Weights of a small masked image model: patch size [2, 2].
Rows from block 4 of a small masked image model, named by matrix and row number. Rows with one number within an expert belong to one neuron, the router's apart. Each number is 50 + 15 x the weight over its row's rms, rounded and kept within 0 to 99. All counts start at 0.
Before each expert's rows are labels from the 100 images, of 14976, where the router gives the expert most weight on average: "peak at" is the part of the image that holds the peak. Only what is clearly more common there than usual is listed. The data: pictures of board games with random positions, seen at a slant.
# router: slot weights (model.blocks.4.mlp.router.weight, 8x48, trained with AdamW), inputs 0-47
# up: expert up (model.blocks.4.mlp.up, 8x48x48), inputs 0-47
# down: expert down (model.blocks.4.mlp.down, 8x48x48, transposed), outputs 0-47

# expert 6
peak at: centre
router.6:44 73 45 28 40 62 54 67 63 23 88 41 54 45 41 81 49 28 48 47 20 18 55 48 52 54 65 61 36 38 49 66 55 53 50 30 62 45 42 66 54 43 78 39 48 41 59 61
up.30:55 73 70 46 28 77 44 58 50 53 47 69 57 50 48 49 56 48 55 51 55 39 35 45 48 56 64 40 46 37 27 32 28 87 40 25 48 99 46 45 22 59 47 49 44 63 42 45
down.30:41 47 57 56 71 53 53 55 42 39 52 52 41 28 61 33 22 63 65 54 47 44 61 69 63 48 35 60 56 38 70 62 67 22 46 74 62 07 61 50 66 51 64 41 82 42 64 29
up.31:55 75 46 51 51 34 45 56 40 48 30 56 61 52 77 33 74 46 56 42 52 60 42 87 60 49 80 38 63 54 51 33 69 51 09 51 65 28 53 38 42 55 34 58 50 61 66 27
down.31:46 29 77 54 37 65 57 40 46 27 50 60 55 46 35 88 30 50 46 46 39 35 37 33 48 60 16 50 51 52 43 62 40 60 73 81 21 72 50 50 71 55 43 51 36 43 57 66
up.32:68 39 36 17 55 58 16 73 47 47 43 37 70 50 44 49 42 62 68 57 62 83 27 34 45 44 53 61 40 48 44 57 41 64 59 31 53 49 18 72 69 46 41 57 41 31 70 44
down.32:45 54 61 89 37 29 61 43 59 51 57 54 50 45 46 42 55 20 28 57 23 24 68 56 46 47 54 55 58 53 39 42 65 50 66 63 92 55 63 35 19 42 58 58 68 53 39 59
up.33:40 43 24 54 40 51 59 44 31 53 38 79 37 57 42 24 49 69 62 71 47 80 21 79 35 32 66 42 51 39 51 33 61 53 70 49 38 52 62 46 37 75 52 74 48 60 55 67
down.33:53 45 70 60 71 43 39 61 64 38 51 19 56 49 67 95 57 36 47 22 41 42 51 38 66 49 37 50 47 55 76 53 42 27 35 43 57 54 64 66 49 25 42 35 24 44 37 35
up.34:55 45 64 44 36 38 38 65 39 54 35 66 93 64 73 55 32 44 35 71 44 62 44 31 50 80 70 47 47 47 48 40 66 60 50 70 62 42 63 46 64 22 63 30 47 61 40 76
down.34:28 53 37 53 70 73 49 40 63 58 46 54 25 34 17 61 65 80 51 53 63 35 44 53 52 15 23 32 64 48 46 40 55 43 42 49 44 57 42 62 35 67 61 80 67 34 58 44
up.35:72 26 48 65 45 41 52 50 44 33 31 28 73 51 46 71 21 74 47 66 66 56 54 62 49 30 59 24 46 72 42 81 58 58 63 52 46 31 59 40 46 75 58 67 54 61 71 53
down.35:61 47 81 50 58 55 70 44 77 61 62 56 12 52 64 42 73 47 64 35 53 50 73 21 34 67 48 81 55 44 55 46 46 41 40 60 42 76 37 67 54 49 72 36 51 53 31 50
up.36:54 37 56 50 74 56 33 50 39 39 51 48 20 54 49 41 24 38 51 39 36 45 44 16 32 61 50 81 70 59 58 61 51 30 50 50 71 60 74 42 53 46 47 48 55 31 25 13
down.36:33 67 47 62 28 59 37 59 45 38 15 27 67 57 29 44 44 40 42 67 61 47 55 48 32 46 60 12 56 23 36 45 47 54 63 41 36 58 55 64 62 41 41 29 49 71 66 78
up.37:42 49 15 59 57 73 64 65 64 54 57 57 74 45 41 59 69 41 53 31 78 38 60 20 35 33 52 55 46 50 34 53 39 36 45 64 64 55 65 32 25 40 63 59 25 53 30 28
down.37:38 65 53 25 30 29 55 62 33 38 58 56 39 52 52 62 25 41 57 57 12 51 30 84 57 51 59 56 30 47 62 47 56 58 48 19 55 37 44 67 77 68 53 40 74 45 57 46
up.38:47 36 53 84 43 55 51 39 32 62 26 32 40 32 39 52 35 30 47 54 57 19 35 48 48 46 45 35 55 63 51 32 73 68 42 49 56 78 48 61 34 37 52 82 68 29 30 35
down.38:36 64 47 18 58 40 47 37 48 42 58 68 63 78 44 66 50 64 41 28 42 67 62 44 53 51 50 45 45 24 61 66 37 06 42 44 60 21 69 49 56 55 43 46 25 61 58 72
up.39:43 37 35 77 38 58 32 38 53 43 47 50 50 57 31 41 31 82 77 39 82 56 22 42 76 52 46 56 48 61 54 64 19 72 34 64 35 40 33 46 60 51 59 49 68 52 42 64
down.39:50 66 56 51 62 44 77 49 63 64 46 61 67 63 70 59 63 46 41 70 30 52 54 65 44 48 58 59 47 25 49 53 83 32 69 30 74 84 82 62 49 54 45 57 25 33 47 50
up.40:56 58 52 71 45 41 60 71 33 47 46 30 28 57 54 63 51 81 46 62 58 42 81 66 57 44 51 68 58 64 27 37 33 93 51 63 47 53 67 52 33 38 38 60 54 37 60 22
down.40:40 52 40 41 38 62 57 60 44 48 73 69 34 27 11 52 42 60 51 51 40 48 20 26 32 70 68 74 41 56 39 67 36 47 82 50 36 67 51 66 49 55 38 49 60 62 30 48
up.41:39 54 56 07 26 59 46 44 33 50 49 53 51 59 51 32 70 59 48 48 43 65 51 59 38 49 25 58 37 47 43 48 52 55 63 76 36 63 38 66 77 00 47 61 49 40 40 52
down.41:59 58 72 58 10 30 54 85 50 39 31 28 79 29 65 54 46 57 72 57 45 61 60 29 34 74 57 58 69 62 41 38 43 37 53 62 51 47 56 61 44 30 63 63 39 52 48 54
up.42:44 70 54 62 67 42 73 52 52 54 80 51 49 43 54 31 47 62 57 45 44 51 50 45 65 40 41 53 24 55 37 55 90 54 17 19 31 61 54 32 44 58 13 56 37 54 64 45
down.42:51 23 45 39 33 51 49 50 41 17 24 38 37 71 56 72 58 17 58 33 41 58 46 51 42 45 56 59 34 21 57 42 18 51 68 65 73 33 37 67 49 50 71 39 58 49 46 55

# expert 7
peak at: bottom right
router.7:81 56 60 29 39 38 47 48 82 46 73 43 46 53 57 27 57 52 26 53 47 83 79 55 41 39 37 58 51 62 30 50 29 62 56 49 50 59 51 39 66 53 52 50 41 37 55 07
up.0:29 34 62 52 75 42 59 72 57 42 73 55 51 51 43 81 59 74 54 73 36 32 60 37 44 35 71 55 49 30 51 39 47 67 27 71 44 34 27 49 29 54 43 33 37 46 65 72
down.0:49 48 38 49 26 50 40 41 54 60 37 35 68 41 38 68 18 41 31 27 66 28 63 69 74 65 37 27 73 45 57 56 60 40 51 52 36 59 44 59 53 47 43 43 38 76 12 38
up.1:48 42 56 44 39 48 54 53 52 47 26 28 60 14 29 13 23 46 43 68 47 58 34 28 60 48 55 65 43 58 56 68 38 13 56 53 47 50 58 75 39 42 59 53 69 29 55 60
down.1:48 40 63 39 48 45 65 37 55 54 49 55 33 71 60 66 37 38 30 30 30 58 36 57 48 30 19 28 61 60 43 53 73 94 21 26 46 40 41 46 54 39 58 46 66 47 53 68
up.2:36 44 83 75 44 49 52 54 44 51 60 26 33 48 50 54 63 56 99 51 57 74 65 41 42 62 45 33 52 46 51 67 61 54 51 24 55 34 59 55 50 21 49 58 19 61 43 52
down.2:35 36 45 83 55 58 49 84 46 35 41 78 51 65 83 61 54 40 34 49 75 28 17 62 45 46 68 51 60 36 52 32 66 51 56 35 53 49 32 47 44 49 40 47 71 56 42 33
up.3:72 72 38 53 50 29 51 67 80 59 34 40 46 48 43 52 38 59 56 57 68 49 37 59 64 54 61 43 73 48 32 53 27 35 77 14 60 84 48 49 59 79 41 57 39 63 45 54
down.3:37 59 51 59 49 69 55 47 52 25 39 44 20 40 46 66 52 40 53 31 61 61 42 32 49 61 62 34 21 52 38 71 49 70 30 37 71 71 52 64 31 82 61 66 71 30 65 57
up.4:87 63 65 30 28 58 15 49 43 43 52 65 41 48 55 35 29 43 39 50 42 80 61 63 70 41 41 66 65 49 48 62 44 65 51 36 72 43 24 59 51 46 48 23 52 44 39 75
down.4:49 48 44 53 47 52 50 48 73 74 74 40 15 71 49 30 58 67 47 47 51 50 64 33 31 45 73 39 24 68 34 04 48 48 58 45 39 56 42 74 56 51 47 40 71 52 55 37
up.5:46 40 41 66 66 55 68 32 81 47 60 61 40 43 60 30 45 52 42 52 50 35 22 59 17 58 48 47 67 41 52 74 69 51 62 45 56 24 31 77 43 31 33 22 54 66 50 36
down.5:55 40 55 70 67 49 46 71 36 64 29 46 50 78 43 66 57 36 27 46 47 79 54 66 55 64 41 51 38 49 42 34 30 30 33 37 64 48 80 38 35 73 71 64 21 62 56 46
up.6:43 59 40 55 77 62 65 53 74 50 22 50 47 39 56 53 53 36 69 62 31 56 69 12 18 43 63 53 66 49 59 37 15 71 48 66 45 42 28 53 50 35 38 58 42 41 37 49
down.6:52 56 46 24 45 41 47 67 48 40 53 39 42 41 29 51 70 53 32 46 18 42 69 52 74 55 17 40 58 61 41 54 63 40 62 47 33 42 71 18 69 74 53 57 71 80 52 58
up.7:33 53 58 21 43 59 65 59 62 49 66 45 66 61 59 25 58 41 34 22 44 36 52 44 50 33 54 26 23 59 50 58 55 48 27 68 74 38 43 66 37 60 24 43 27 72 58 72
down.7:52 66 37 64 65 32 61 46 56 74 33 52 39 44 34 41 59 55 43 59 52 62 55 72 24 54 49 69 78 51 28 48 42 38 63 09 45 76 52 29 47 27 60 48 42 74 54 31
up.8:26 62 53 56 35 65 17 53 45 63 32 46 51 61 68 59 66 52 14 57 31 61 47 56 59 39 56 86 56 44 41 47 46 58 66 49 73 24 35 44 50 78 27 58 58 51 32 51
down.8:86 49 36 33 53 43 38 37 75 50 46 46 42 60 54 46 37 56 61 49 46 51 63 37 25 68 17 20 39 57 59 30 47 41 46 37 57 48 66 58 79 52 37 34 38 57 69 17
up.9:51 28 19 35 58 67 64 25 35 41 58 36 64 60 59 65 48 26 64 29 40 18 39 64 43 61 64 62 70 41 48 46 50 49 32 54 53 47 68 50 55 33 29 27 74 47 72 42
down.9:57 51 57 91 51 54 57 88 36 66 38 65 52 48 51 28 75 57 48 32 61 46 69 37 58 52 76 60 56 50 71 65 33 61 65 39 51 55 30 65 39 52 67 69 31 53 30 46
up.10:50 48 31 43 31 78 43 60 48 35 52 75 47 67 41 50 59 56 37 65 25 59 49 38 63 51 62 62 30 70 37 70 58 40 19 39 29 55 15 39 61 63 42 26 51 42 31 31
down.10:53 53 51 44 68 18 32 40 66 56 50 53 43 44 81 44 22 50 50 35 62 47 63 48 43 39 36 30 75 62 46 52 36 44 80 45 68 52 85 48 35 49 52 66 33 60 81 57
up.11:21 57 26 61 83 59 52 47 45 51 55 73 77 47 44 52 42 45 47 33 46 42 25 71 64 50 61 66 52 30 60 52 66 79 33 80 56 45 46 58 61 37 53 59 56 37 28 23
down.11:75 54 74 70 42 61 53 54 32 63 31 13 25 45 58 43 68 16 41 19 44 43 55 43 68 59 58 49 56 38 74 44 43 57 43 58 29 68 56 37 56 58 58 34 50 28 49 57
up.12:85 65 64 28 48 42 41 67 54 58 73 41 54 42 34 39 52 57 41 63 47 41 61 18 51 62 41 77 35 68 73 38 58 45 50 30 28 48 30 53 80 36 49 67 46 54 71 65
down.12:46 44 61 57 35 47 50 23 29 27 64 28 57 45 70 61 24 42 44 66 58 49 69 59 45 31 60 54 76 56 54 39 65 76 35 63 66 53 61 49 34 30 62 57 55 57 08 51

# expert 0
peak at: top left
router.0:66 36 39 62 66 33 54 45 59 52 23 42 51 73 31 61 65 45 37 27 58 35 61 42 57 35 67 42 49 63 73 58 56 51 36 61 64 38 69 44 45 65 48 59 69 34 09 18
up.0:35 51 57 37 53 79 37 51 42 47 64 49 61 76 73 49 49 79 62 55 55 62 53 31 50 33 80 56 70 45 34 44 64 41 56 49 88 44 52 64 60 62 40 86 41 59 69 61
down.0:66 49 57 46 36 48 51 43 07 48 54 28 37 46 70 34 35 45 53 32 69 46 40 43 63 38 73 70 52 61 65 54 39 48 66 31 33 48 42 35 56 14 34 18 55 40 66 49
up.1:55 54 22 68 65 32 63 64 58 64 48 74 72 41 24 77 62 45 51 31 11 56 43 46 60 54 50 40 49 51 49 50 60 66 74 47 36 41 28 59 63 36 22 60 41 34 39 42
down.1:59 48 65 54 52 54 42 33 59 37 36 20 51 68 67 45 76 61 53 71 55 51 51 79 46 41 21 62 53 16 11 60 47 38 37 46 74 53 65 36 48 59 55 43 37 49 72 50
up.2:57 43 43 39 52 55 28 36 78 64 79 63 73 45 87 50 49 58 25 56 45 68 41 49 72 50 63 55 17 67 68 64 52 41 44 54 59 54 45 39 63 41 61 39 50 87 49 47
down.2:66 58 56 74 49 59 65 59 34 70 37 51 63 61 40 61 32 64 42 73 38 23 60 65 47 53 40 42 66 39 57 41 35 35 75 78 21 53 55 25 50 62 39 66 33 33 74 36
up.3:61 72 59 19 28 34 58 36 53 38 42 69 53 31 68 37 33 48 55 29 27 46 52 56 53 74 56 43 41 80 47 69 57 32 58 50 62 71 61 63 43 23 52 26 29 52 38 45
down.3:70 20 63 59 49 43 24 38 53 66 44 35 23 49 46 37 49 41 49 74 57 52 55 58 38 42 64 27 65 53 50 51 43 66 49 77 16 37 62 39 49 50 66 71 79 26 61 37
up.4:61 49 46 44 29 49 32 47 59 52 22 60 43 63 40 30 41 31 53 41 44 54 16 87 57 23 54 48 78 73 43 53 59 60 62 45 53 26 52 76 69 52 64 33 64 48 59 41
down.4:63 53 60 95 52 34 77 65 65 55 57 60 64 63 85 35 56 62 70 47 44 68 60 27 56 69 37 45 30 55 59 73 29 51 49 50 37 72 53 49 35 41 55 55 31 47 49 50
up.5:49 62 43 56 68 42 52 32 37 53 53 72 50 63 48 68 46 59 27 65 45 45 47 37 21 77 50 48 52 23 52 39 53 50 45 47 58 10 26 60 26 57 70 69 33 71 72 61
down.5:59 46 64 58 46 31 46 50 57 62 65 29 50 49 35 51 39 48 70 11 33 36 69 52 64 50 61 64 33 37 22 57 48 26 67 74 37 74 65 65 45 65 54 36 75 55 31 62
up.6:35 50 74 55 29 38 75 63 51 34 58 53 50 40 37 42 41 51 78 36 71 54 06 58 43 49 49 59 29 39 54 75 39 54 60 65 67 42 47 30 63 37 57 59 54 18 57 33
down.6:41 52 40 57 52 42 18 55 53 58 40 78 44 31 67 38 49 62 46 78 40 57 55 33 59 24 42 44 49 36 38 54 50 25 30 39 59 81 20 41 39 55 40 59 41 74 70 73
up.7:55 63 49 55 61 35 68 74 52 35 72 57 48 82 51 38 56 38 26 32 28 47 83 43 24 50 31 81 40 37 58 40 60 41 32 59 52 58 55 50 23 38 37 51 49 46 27 53
down.7:38 42 53 36 51 58 52 47 44 62 40 44 49 53 39 59 47 62 78 72 70 54 34 66 79 47 60 24 86 56 27 54 38 37 67 22 60 51 55 24 61 62 48 31 18 59 48 47
up.8:51 72 46 22 43 47 53 52 24 38 48 39 67 37 40 80 19 71 61 59 62 54 31 38 32 66 65 58 32 36 62 37 33 33 79 52 62 49 40 72 47 48 48 54 39 53 48 75
down.8:67 42 61 43 66 41 56 42 55 39 58 44 55 92 53 27 47 40 60 32 43 59 52 54 68 38 87 61 50 33 39 75 44 56 46 82 40 58 67 43 59 45 34 29 36 74 35 62
up.9:60 68 61 51 32 42 44 22 54 50 58 36 52 40 53 71 44 70 47 62 59 77 59 56 84 22 57 47 61 55 47 62 36 65 77 43 32 66 35 46 30 36 75 36 36 51 79 44
down.9:56 52 41 49 98 62 53 55 48 66 70 49 62 58 61 71 67 26 67 59 35 41 54 43 49 62 33 78 47 45 51 46 66 45 55 40 73 56 59 52 58 74 55 42 61 08 33 50
up.10:55 63 53 60 45 47 37 43 67 51 56 44 58 40 75 76 31 58 45 62 64 15 73 49 19 60 46 32 76 55 49 57 40 28 36 68 35 46 11 34 56 55 41 39 53 59 60 35
down.10:68 53 41 71 56 43 75 42 52 49 39 58 57 35 28 55 51 30 10 20 36 46 39 63 46 35 61 72 35 64 60 42 62 27 71 45 41 65 79 48 40 64 60 69 61 45 42 42
up.11:56 64 34 35 55 60 54 79 51 62 59 68 69 27 55 64 68 40 48 63 69 23 67 61 26 58 38 33 74 51 57 69 34 40 50 69 22 36 47 27 57 40 34 51 47 56 28 40
down.11:80 73 54 43 65 58 40 56 36 57 52 76 46 45 73 45 75 51 34 51 41 72 68 66 49 73 69 59 51 62 39 57 46 18 33 41 72 62 69 54 26 65 52 50 50 24 35 42
up.12:66 58 46 64 53 78 47 72 49 66 50 56 66 50 61 52 33 59 49 57 70 64 52 48 35 65 75 34 09 39 59 60 35 24 33 23 35 47 23 55 34 58 41 40 46 33 68 45
down.12:43 60 59 62 55 33 18 63 32 45 58 58 52 44 42 72 67 47 45 65 26 60 26 70 36 48 40 63 95 81 50 52 63 66 69 50 58 46 56 31 50 33 35 62 51 62 39 45

# expert 5
peak at: bottom right
router.5:52 69 56 79 51 37 30 56 48 45 40 55 32 32 81 39 50 50 52 57 83 54 58 46 39 41 56 48 51 37 34 24 61 63 36 17 60 54 40 46 33 47 40 26 18 71 64 44
up.0:69 27 56 59 55 44 41 43 35 39 35 46 93 48 52 25 44 51 46 29 50 49 22 56 46 83 59 62 32 46 70 34 43 30 34 68 39 42 62 72 38 64 45 70 58 49 62 61
down.0:23 66 59 57 66 66 52 50 75 62 65 66 34 59 46 45 69 52 21 65 50 55 80 37 74 38 45 48 65 58 35 57 55 62 68 17 79 44 44 46 54 26 38 36 53 54 40 59
up.1:39 54 49 43 53 57 50 27 76 32 46 43 64 55 69 46 44 76 64 40 61 41 70 74 40 37 50 67 29 50 17 31 43 36 33 54 40 22 40 32 52 57 71 60 77 61 44 71
down.1:54 40 62 57 36 43 72 45 41 61 41 51 50 37 07 52 83 33 51 55 63 46 59 39 69 43 47 49 61 57 50 42 77 45 71 39 63 44 68 70 41 32 13 67 27 43 56 54
up.2:66 43 52 43 53 18 38 25 32 62 59 58 51 39 40 50 70 69 52 56 54 24 65 59 61 57 79 61 57 52 60 48 29 43 37 89 52 50 30 27 29 39 60 31 61 34 64 49
down.2:45 30 49 47 43 55 66 42 45 52 33 68 52 35 60 51 37 72 10 34 45 44 64 46 57 52 56 14 75 53 20 55 56 51 61 38 30 45 81 59 70 62 45 51 37 70 32 55
up.3:75 49 49 71 82 41 60 49 59 70 66 58 71 43 47 58 55 74 59 35 52 36 76 37 46 59 58 69 41 70 54 35 50 42 47 59 40 46 23 19 57 57 54 26 28 50 61 77
down.3:48 54 72 40 33 51 50 59 32 45 43 51 17 39 57 25 26 74 50 69 42 30 56 59 72 63 58 55 80 55 54 57 44 46 57 70 48 60 84 44 54 46 85 70 51 42 44 62
up.4:59 71 64 61 60 64 26 59 77 41 45 66 36 45 69 47 37 35 44 57 55 68 39 84 72 67 49 83 25 55 39 71 53 35 41 41 35 35 67 35 26 59 49 55 59 46 51 50
down.4:59 28 59 37 30 38 37 54 63 68 46 46 59 77 35 51 63 49 62 31 55 47 68 51 41 49 61 44 67 59 59 33 78 37 48 45 74 68 48 77 72 64 14 67 60 71 39 59
up.5:45 51 79 63 59 55 55 42 39 59 68 68 63 38 50 72 29 28 43 41 65 56 40 72 51 48 43 39 57 63 43 27 27 72 40 90 47 47 40 27 57 69 65 59 71 60 29 48
down.5:57 56 20 55 22 37 62 65 54 58 64 25 45 61 73 48 54 56 15 53 40 13 46 52 48 60 62 72 45 21 66 63 72 59 58 42 40 44 53 61 56 35 53 36 35 66 61 56
up.6:53 60 56 44 30 63 57 54 70 70 50 44 69 40 57 51 43 38 51 29 62 71 28 66 43 72 38 14 39 28 59 28 60 68 41 47 47 46 47 58 80 74 43 33 65 50 77 36
down.6:51 56 53 41 59 34 56 41 32 53 40 68 55 57 48 37 59 59 21 78 59 53 52 58 61 39 48 79 73 60 56 77 27 38 50 24 36 41 13 39 25 32 38 37 51 43 34 47
up.7:28 38 71 18 43 42 54 86 39 34 40 45 53 61 43 34 58 31 55 84 23 33 73 62 43 74 51 41 48 52 43 56 73 30 42 49 54 37 55 45 59 32 66 44 48 42 54 33
down.7:44 36 47 71 57 68 33 08 40 78 29 75 24 44 43 71 45 62 69 63 31 63 48 68 37 62 39 52 35 43 55 56 60 43 41 59 64 63 65 44 38 52 78 41 46 52 36 54
up.8:54 45 57 48 50 56 63 66 48 79 64 35 47 30 18 67 17 51 57 65 44 43 45 56 72 73 28 39 66 37 44 53 53 57 40 63 49 44 48 17 59 47 52 68 61 69 56 14
down.8:42 65 56 29 11 47 62 55 41 46 34 44 56 54 52 53 37 26 48 34 62 52 30 47 80 73 82 76 70 42 63 71 46 65 49 19 55 34 56 47 35 40 58 56 57 62 54 47
up.9:25 62 51 70 67 30 39 53 52 17 32 42 56 51 74 51 56 62 64 46 49 29 65 59 52 40 89 59 61 51 35 45 55 42 54 38 51 28 60 68 44 45 51 75 40 67 21 32
down.9:42 45 29 40 58 66 73 46 87 43 62 42 41 64 38 59 60 26 46 44 40 39 27 35 62 56 39 52 26 43 62 48 56 56 55 62 49 63 56 69 66 66 62 21 47 43 94 63
up.10:28 61 43 35 38 47 20 39 49 90 37 49 69 32 46 70 48 63 59 41 37 41 34 68 45 67 81 67 53 54 41 71 56 32 20 57 45 31 37 52 49 56 48 56 55 46 63 69
down.10:68 42 76 32 57 55 42 31 75 40 60 75 70 59 48 50 55 58 53 40 68 72 61 44 60 68 44 17 56 54 77 31 44 35 84 39 60 75 59 34 54 43 49 56 40 63 42 62
up.11:49 63 74 75 68 46 50 38 61 50 59 48 46 51 53 38 46 52 63 27 31 33 83 80 70 29 31 60 55 31 21 38 45 23 58 31 45 50 36 49 37 35 34 57 56 64 58 39
down.11:36 37 34 26 36 40 44 57 63 37 36 29 56 37 56 56 84 31 47 55 66 56 23 37 72 73 66 60 44 48 57 38 53 55 41 42 77 44 55 22 77 65 45 56 37 44 69 68
up.12:34 52 64 32 51 58 61 60 49 40 58 80 43 60 38 69 14 51 48 53 40 77 47 72 73 17 43 64 47 60 47 52 35 37 45 35 43 54 44 53 77 51 60 39 53 57 26 17
down.12:64 39 76 49 36 59 44 50 74 56 40 22 71 69 53 49 57 65 53 26 38 35 44 30 51 66 62 49 56 43 86 58 42 56 58 81 54 57 76 46 46 59 18 60 31 40 53 40

# expert 3
peak at: top centre; top left
router.3:79 64 44 68 56 70 51 61 33 75 27 51 53 44 38 49 56 53 36 39 39 41 45 40 51 76 51 59 57 62 56 35 45 55 44 69 35 33 84 56 63 16 36 59 55 30 16 59
up.0:48 66 70 57 50 66 21 44 34 38 85 78 68 39 70 55 25 52 61 47 66 61 78 51 75 40 45 54 39 36 64 43 56 50 52 32 33 57 62 45 29 35 64 49 58 44 62 31
down.0:56 50 69 34 41 49 55 69 46 43 66 26 46 46 27 64 74 46 40 71 36 72 40 41 32 45 71 49 38 54 50 43 61 49 55 78 39 35 24 35 49 49 27 22 46 76 69 73
up.1:50 67 68 49 53 31 40 34 53 47 52 62 49 76 38 47 44 65 37 36 58 34 20 40 94 33 59 34 52 47 28 54 64 53 44 57 22 40 32 56 81 39 53 49 73 57 58 36
down.1:66 45 35 50 66 54 66 67 47 53 76 36 38 28 66 43 58 23 90 60 30 49 49 50 30 56 49 59 64 52 67 56 32 52 48 43 66 30 88 68 28 56 35 38 50 47 49 47
up.2:58 65 50 37 43 48 87 37 58 31 82 35 51 57 51 70 50 81 61 36 61 27 60 70 51 49 65 55 26 33 58 33 30 51 48 38 49 31 53 61 31 37 21 48 57 48 64 58
down.2:56 49 51 77 53 57 36 60 67 66 48 60 40 50 43 36 77 16 53 67 63 55 32 46 52 48 19 62 70 58 51 80 89 55 63 66 37 44 53 44 46 66 72 48 43 61 36 58
up.3:71 39 46 50 31 41 37 46 66 43 58 32 36 62 44 58 66 55 60 52 61 66 54 69 63 32 68 62 48 47 41 32 40 68 41 69 20 15 59 78 26 41 70 22 63 52 43 59
down.3:43 47 52 74 55 40 81 63 58 62 38 30 49 40 65 43 50 50 40 41 55 36 47 26 38 86 55 37 47 65 60 45 76 57 73 18 52 77 55 48 26 60 28 42 46 49 69 37
up.4:64 58 22 61 34 38 57 74 40 75 55 65 36 43 31 48 62 59 54 73 22 50 40 38 58 64 63 34 36 22 32 53 75 27 45 68 39 55 44 58 51 50 29 31 62 66 44 66
down.4:25 25 45 55 52 76 40 16 65 21 40 63 53 46 56 41 60 49 61 39 85 48 58 48 49 40 38 80 49 71 54 38 40 68 66 52 70 31 64 52 27 51 54 55 54 33 49 33
up.5:38 32 44 46 28 43 31 70 21 47 64 38 68 36 65 50 26 37 54 54 52 51 63 30 37 55 63 33 76 44 41 56 64 84 43 38 39 66 61 11 51 60 58 45 60 36 45 37
down.5:68 81 41 57 70 49 43 20 41 32 33 44 40 44 52 69 58 67 55 53 61 57 58 53 45 65 60 66 25 77 70 37 36 54 42 61 44 64 22 78 51 29 34 63 35 63 40 55
up.6:67 52 59 44 62 38 41 78 82 18 47 47 41 53 66 43 75 25 30 16 46 38 48 67 38 42 63 26 52 56 56 32 28 46 62 43 61 54 49 65 52 43 62 26 60 42 36 54
down.6:54 79 40 47 56 57 29 40 53 54 40 42 68 68 43 37 21 72 79 65 46 73 54 46 70 54 36 46 55 34 34 69 40 61 37 42 31 61 46 23 48 71 25 71 29 55 48 54
up.7:54 80 17 47 48 51 30 76 40 55 34 35 49 44 40 64 61 22 49 48 57 48 65 74 61 42 48 93 24 47 56 48 38 43 58 60 63 47 41 55 59 70 49 35 62 35 71 44
down.7:60 35 52 73 29 45 60 48 54 58 59 58 45 53 51 23 70 69 58 47 64 51 34 29 50 50 44 11 48 41 24 45 74 82 35 34 48 36 43 38 41 45 37 48 26 56 25 33
up.8:89 47 59 51 70 45 28 46 48 23 50 56 40 53 53 37 58 32 43 69 56 61 32 46 21 65 66 78 79 37 44 58 67 36 24 46 38 61 53 47 39 41 58 27 52 63 42 63
down.8:26 45 23 47 13 28 62 54 39 57 31 45 49 26 66 43 52 44 41 20 45 35 54 41 80 30 32 39 29 64 72 25 47 65 64 56 46 62 47 52 41 53 39 50 47 61 63 49
up.9:65 39 27 45 45 45 41 33 50 59 33 73 36 33 35 67 23 66 46 62 47 58 71 39 33 36 61 55 42 43 68 36 33 27 89 58 63 78 47 55 50 37 24 60 44 62 46 51
down.9:47 63 29 44 44 73 68 59 73 64 53 37 66 57 29 33 75 49 49 55 36 51 48 58 83 73 32 40 30 38 57 36 67 59 26 56 56 21 75 55 37 58 38 39 46 41 32 53
up.10:48 49 17 59 47 50 43 35 73 37 63 51 37 70 63 56 62 54 69 56 65 27 56 36 37 49 62 61 31 68 42 53 69 80 48 43 62 29 44 56 57 40 42 36 98 51 38 51
down.10:31 34 67 60 70 42 56 49 16 59 28 32 51 44 30 37 56 54 52 55 40 57 36 58 65 55 15 28 33 49 50 42 26 45 60 27 42 51 44 29 52 55 49 71 16 51 44 31
up.11:42 47 61 36 52 56 31 20 54 37 45 38 51 31 38 58 60 55 61 25 40 59 67 44 45 58 61 59 11 24 42 69 39 69 71 61 80 74 43 55 65 63 47 71 69 49 56 55
down.11:58 40 40 94 72 59 64 69 34 71 45 62 61 67 49 24 55 48 46 61 26 44 39 61 40 48 59 49 65 59 52 65 67 64 44 36 58 45 74 64 41 58 26 57 36 16 39 53
up.12:51 46 49 31 32 70 61 59 40 81 57 25 48 45 55 52 51 80 59 40 52 41 51 40 53 52 39 29 41 91 33 58 36 33 33 50 41 35 51 51 63 63 07 51 41 68 54 46
down.12:49 51 58 64 58 40 30 57 49 29 53 63 59 39 60 73 70 10 39 45 40 56 47 68 36 46 74 43 39 39 35 46 63 44 59 29 43 30 53 40 32 50 64 32 85 20 45 33